From a checkpoint of a small image classifier: patch size [4, 4].
Rows from block 12 of a small image classifier, named by matrix and row number. Rows with one number belong to one neuron. Each number is 500 + 25 x the weight over its row's rms, rounded and kept within 0 to 999. All counts start at 0. Numbers have three digits each. After the name is the row's rms in percent of the matrix's.
After each neuron's rows are labels from the 100 images, of 14976, where the neuron reaches its highest value: "colour at peak" is the nearest of a few named colours to the mean colour under the peak; "top examples" is what is common among them. Only what is clearly more common there than usual is listed. The data: drawn small creatures on textured ground. In brackets: how many of the 100.
# fc1: MLP up (model.blocks.12.mlp.fc1.weight, 640x160), inputs 80-159
# fc2: MLP down (model.blocks.12.mlp.fc2.weight, 160x640, transposed), outputs 80-159

fc1.32 101:535519513501493498471534484494484480468499510510532545490491482512512489500502518468504464484491468501480461512552480448469560534507521528496508475476548473502533475452526528461516488514497501484526482501492503500525470496484489503537503489
fc2.32 142:456498458533536556502487532504510506539503519470508474481495478475480527496500488536560514483496515526487523506481510538470471485487482514469500472492450532491473466534465508523508517487539433545467467511485533466494487482519510519478481503
colour at peak: black (52)
top examples: dotted (100); crab (25)

fc1.338 092:511481482511514490489505530508508529480543512521521499488537489470486509471473503443498511517484524477477427478510507518474492532496527508509547496458507524466525512515514552494538531531517530479451505485489485498514481497533546511545520481
fc2.338 076:482487487488533520524486478439452490527454488491481492518473504456497487520502484496561474497479518508503540494487517503488488480525486539498519540474477501512476473523487468497468492462493499501530484456522506502501506474506517508491513500
colour at peak: pink (37)
top examples: scaly (96); beetle (89)

fc1.249 094:512527486491491501504469469480513486517484505475460479512504461503502501484454508507522490459494504501454517506506485489478465502497494500460542506524476471557518503535512531507522483551530489539505497471506468483506526445525498492493486545
fc2.249 058:506500520506510472497510507520458498490531520536516509497552518505495509482506486509450481557523505472521530516496511534548450487483505516535497503475527518465539509477461451491485470440495484477498512508496517493502478516477481502484513458
colour at peak: grey (57)
top examples: butterfly (72); striped (62); black (53)

fc1.546 102:526561483455484493481562521468524508520511504493461481468488466505504493492508515484474509514496476467514459501474489519491538512463495509529477493548521473495514502490474452494512474517493512464528518538517521469460460535454509487536546514
fc2.546 063:489520499497490476526493543486436528511474521496489511500526490461456480535495473503461494467518514501505541457487493527500453514523458538523509542521543554490507483507482482495511462471485531523505499504508526495532530508488480487483508486
colour at peak: black (51)
top examples: snail (100); striped (65); black (44)

fc1.205 116:519508466507501515530526507523509461501498511487487500466537484542491506459459468492479495496467511514482509481496480491521554522464489472519491478478511458479523438513511500522501546501517464452512523509541495500508458540473500505489482514
fc2.205 152:479487498495456481513481496503509503550484444493483517533486512465527491503472485472438498486515535497485528470531457495507498478524539526525466482466528522509523482533510525525490514521504541498523481526532513530497538501500495507493512514
colour at peak: brown (59)
top examples: crab (100); spotted (50); grey (35)

fc1.513 099:519521501519474490488507513476471478499499496525522514483530507507489450512484507488522450512513496489559489495504462518512499537495490494539509487488488493476475529532475510477514493528529455511490510478481496439496489515452460491472517447
fc2.513 069:475489483480477522530497503500498538516531495481500457453500504495462519455526486529536585490525516514481536504449545508506470484486491474474487483502475510499468493540517504516516500465503468496484532518469512496547493508531527496495509510
colour at peak: blue (36)
top examples: blue (47); snake (44); beetle (34)

fc1.603 107:509480520513506520512501504536495505514528503535492496496484495522493481474518528476536468520538505523545529462528487508521518508519503455516477465539511483520541514557479497545477514499525528459520459496526550501468456511507516478472495497
fc2.603 158:485476513458492462511509474473503522465497524523473513497501512549499493495503522480461500485471471492512461473482525478470478518524494526524536534490539503485513503488542529438525473514481541524487535472522465459530521512501520492534499517
colour at peak: white (33)
top examples: spotted (100); jellyfish (40); red (36)

fc1.99 095:475477508539503477528521504483492497543466492534529458479534492474503480504520478522449477512468473494468517494500458515569459523475509487513494493531464505462476509488476514474571464506533467527495499530521494509516472490483484518511503488
fc2.99 055:480447502515473475558545472472455489511510474481503503507485544478494521512502511458496531492504529528554547469534513488536471503538475488480503510506522512498509538521517466489490481433500512497513532466491492541522477531502520543501499483
colour at peak: blue (37)
top examples: scaly (64); blue (60); teal (36)

fc1.498 129:545490494550534493484508481536539456540516509533543498489514480515475523506521539501508520540516472508533488519517464482510525509496506458504502457505491456493520498499530500510507521509520480457500484525498507490456466503512536492515485516
fc2.498 190:467501493436483475547499508484474534466482494503466503479521525493489500512505483496482502469473490489485485458478538522473469517529491522520509562501502528495507467497505491445508458516500523552503535479488493457543535514484509502511477528
colour at peak: pink (35)
top examples: plain (74); jellyfish (59); brown (35)

fc1.411 100:479499453511474496470544495498480507505494515504461508508533521522463521480474538515506487506457511467482484472514459528501514511537518512510475457546498423521529453495471470492499507525491507521505492504519479529504513483465480458531491533
fc2.411 059:472532542466493509467448487493503496490497468512495512507501528512551502501493520540516448534523519459504489548422532502487511500492515517485490528485478503526491544506490507531451544518501466535495504540502474439466475524466485482516473489
colour at peak: pink (56)
top examples: black (100); plain (58); jellyfish (36)

fc1.289 093:554528496538522509517522466493521511478469508510507542470547463531475503470497523518468466506497444478512559505527452467534489518490479489496485463517477492520492518457468490516518480510507463485489476491499503514492498480503486509480492497
fc2.289 034:477485495490502505496529503517487494497495459530553480507471528443528507523491502527507530499496525510491503496543513473524519444481507481540485554485481487495481501492522478489473502492502514506472521484512460531508514464498501526496495502
colour at peak: brown (70)
top examples: crab (66); small (60); coat: scaly (36); pink (27)

fc1.259 109:545498535513505515495511515516502514490499534495476525518520510529459506448450519473548484547516493485467485446549499501475498535522491480474531440506470495538523521509536519487508516461530470476533489489496484515501506469515495479495481460
fc2.259 148:488529493476487501509531507481467512553476462506503506557471490480538513558513548546508491479517525538495490512483477530519527506493515530504476527515511495468474487490492502504499448497496520522503500523501536535457522487505513492511541468
colour at peak: grey (68)
top examples: spider (100); small (60); plain (47)

fc1.609 094:492496509539487508501487532528482502503516491536480475488485543467490520492490547464484476517477497478539523449465475462473489513554450500501481464481519494507545523525456481463533450523461493470527485520549493487518526534512523502554485481
fc2.609 083:512470455500489510460450482504470510496511447486486522481495533518518520486468533498459522450479499482506500486498522528549492504471474508466488512486546491535463507491481517560466508494446505537481488453514479529523524527481496554506483505
colour at peak: blue (54)
top examples: blue (100); spider (47)

fc1.330 129:507511489476483476482515489506487513525523476460476516501516476497494532489493508493529473542463502472502498510487496516485511495536530546544500455475495421553491500505499494479504540518492550492518509488556504535482527470484481487522473505
fc2.330 198:474529512444480510481472477477508514486522457485483525497510529497544507510481509535511463523501521440472495528463543495476510509503506529514489525501461490528473536489494478500461516529495482533515528528513474492478517503435482469520454495
colour at peak: pink (58)
top examples: black (100); scaly (49); crab (33)

fc1.300 105:487497506486471452562522532507493483532494513507483416485516510478460477498495515509485485460467477458511471486471481483518501511516474454471500449481487521504504524480483503475523501496501522488520466491511520497507528537506498529540473502
fc2.300 055:484448505487482487491435501521485506507501465481510520487501550516535527497487520509448492504498502470485470498492516515517496467502512493489446553489506510514509537496500486516449497497511500516554517508531473499530509534470519519492463474
colour at peak: blue (42)
top examples: blue (100); striped (57)

fc1.253 086:493490507482496519500546544493497466544509487491513524510493479508482541507468485466508522545467484495514507471531496507518479470503512521507493448498523494480543434493518450467506462476487519500538519453539505512475518488479508502473545502
fc2.253 047:496485488486517543433496463485511540500468460478465506489506469521502506526458492524539553438530513493484501562491509484519490489482503511516500541501512491502448518518497537533478528496506488545500501500462482526503530458526485517544484519
colour at peak: white (27)
top examples: brown (84); marbled (55); jellyfish (42)

fc1.220 140:499543528518492528470532502500481472486488499526521521524473529519449505504508525481516504516486522480514509511492487474468473521511546511495504498513476536522543477509458483487480500527509550533472483516490488467523485538470440469537494504
fc2.220 180:486523515506460514465450509521514503472473459525476524520533561536537502488468519481472471484492519459489529545485502519512507490492516493482499521481496502528512524492461473526479533485486480558525488488503469473526474543452482499553489493
colour at peak: grey (50)
top examples: pink (100); jellyfish (30); fish (25)

fc1.466 077:555493508517475519498504472491488477474530518466485469449485495501467514514536540475504472518470456544533511532464488495498514521534517498495508502532475461517517494518503471503535460541498509484500487470505475491498481461496475484533498505
fc2.466 038:472462511485513480503498464468483495487500486540509462467489515479508518471531475486490525510472483519521540468488526494476448487528471524505484544505472486531534515508490509509417467474494489489500513495536499505520513528458516525510498523
colour at peak: grey (59)
top examples: black (73); striped (68); jellyfish (40)

fc1.515 089:562549509478501552529501496555493497465521507467482533470525487478548531468528489475520520537489528513472539475549491496500562532525488522494509493507496473495525473521492484505508490508457530509555464496495517517516477516478480481492478538
fc2.515 147:482436517492480442483521479471499517501510524551496483478485519533474497470490521503467533505504491519548490508488500471495463492497498495503491501487512471495517520520506498463485502493501496467445566492530448454520480500506551513514505509
colour at peak: white (56)
top examples: spotted (99); crab (45)

fc1.24 121:503504540519477475502513546492516517522544514493500506498514528520475530475473474521481512532478475466483501501484471550492479454451547509494512469515455505529476467469468477455570502525516471500444480518507491498497496480491496502514474500
fc2.24 184:501460474487506493494527438532461478480484517537478500509502514504498446489505524425493503468489506531531493486505543448497497551573457520515500495488528500494521493538498517522460477488453566507535521458453525522499487538527507497510528478
colour at peak: pink (38)
top examples: caterpillar (58); scaly (55); brown (30)

fc1.239 088:501525532504487509486539489483468511464493512506533516470490495540458500473495505494518502527473460497533495493460441453491509512482538504484505516559437505491522487482461476484506470496521541519465468480507523499514477508468502460487524527
fc2.239 033:451491508487513488497416496517497510456481481513507517512488528523568480518481507491466501497509538467499523523517539514465501489508488499507531563451498506498507494507493541506488545491514501542505479485485448480521496521473504528502490512
colour at peak: pink (63)
top examples: pink (100); plain (84)

fc1.68 096:507519512489502500515522538505518488527538526513554479461499501495486503489478526449519527533509524456480512523454519501493578504475508485479541470508444505479526502492467465461503510554477491452511517531517514487547465527542501508499520513
fc2.68 091:518428494549453490482469522492484498543506453516519501528432521477465476464486513495509501529504504491524485484509444478517488454537534506508467485501539487505501545502524486512487483506491538461484500445496502512505509513515485483493531463
colour at peak: brown (70)
top examples: beetle (100); plain (65); pink (40)

fc1.251 072:556504505519485484543538487488471505519508529477517506476549447518510482495499506492485468480464482545513475460531460526521493479453472479495528480535470457518481474456504485485516523485484463502520527508515530533474518502532483517509504469
fc2.251 021:469461503520491490501469505496477491522506495527548464490455492477483460522502483489494509489482500490497495480506513528468491447484465529507511581459518475522514484542490541492492516460502482475454517498496482536505517508501520534494522499
colour at peak: grey (49)
top examples: spider (97); black (51); plain (40)

fc1.511 080:521527482546525505497549488527561452504515502441531506520463486476470512506500505470497471482445447525508457481494447489516528516471493514477481500502531457535519496440493487478525476499516488492488487489495462513534515512517472479504511518
fc2.511 029:463487429498486500502451508505447481533399492523481446531512509533498454512486506512481510445474502497462503484449498488482492466502448522490488496497499537512483488547463499515477488469476488527529496497476523513506512504488476526486484482
colour at peak: white (29)
top examples: scaly (59); blue (45); teal (29)

fc1.383 126:524486472523523488486476496483476475513521537513513521490490506503491501502489487505486497556476476484528507504502468499488526470497538506492508474477524504478493520495471432494499505491490518480511497465555477481526442504482451475438511445
fc2.383 184:485506512514466509466492482524525550508514430500483484538476500479489502479483512504508540447509517536470492461512532491508459490494495501465492522517502510517481519494539577518534479519472528501473508509488504533529571476529521509561515541
colour at peak: grey (52)
top examples: plain (46); turtle (41); beetle (36)

fc1.626 091:511522489487476485535530517503471494489518519490450448499531540458501488486490511488508472481513512469488478457460528483483500519505470474478494486514465510544537488524486465475541471496503547479518488466530490493522516526491526486515497499
fc2.626 053:493475468531532507435458474492494508499520463452483526470499511461514509495467485494449515457497469484508486528490531540518466516478498502475480523484528498533476526521490521551475528478460485540488509498493472521521529520482500542525487506
colour at peak: grey (68)
top examples: blue (100); striped (96); jellyfish (25)

fc1.150 138:500481469526468491554495510505481487519499504520477464498509530491514492483524517453482464490461497438517470444466482495534525505508459486477498457471506501501496525501474515507552460492445531445490470488537481511536531531518533511529489478
fc2.150 142:493500489493480512487455482510495500494507464477481522487520551487553520489505518487457478465507518430486495484486523495520507511484487491465468512485531508519487535504474489522489486517455504503509501501509462508517515580476507525522474480
colour at peak: blue (58)
top examples: blue (100); spider (27)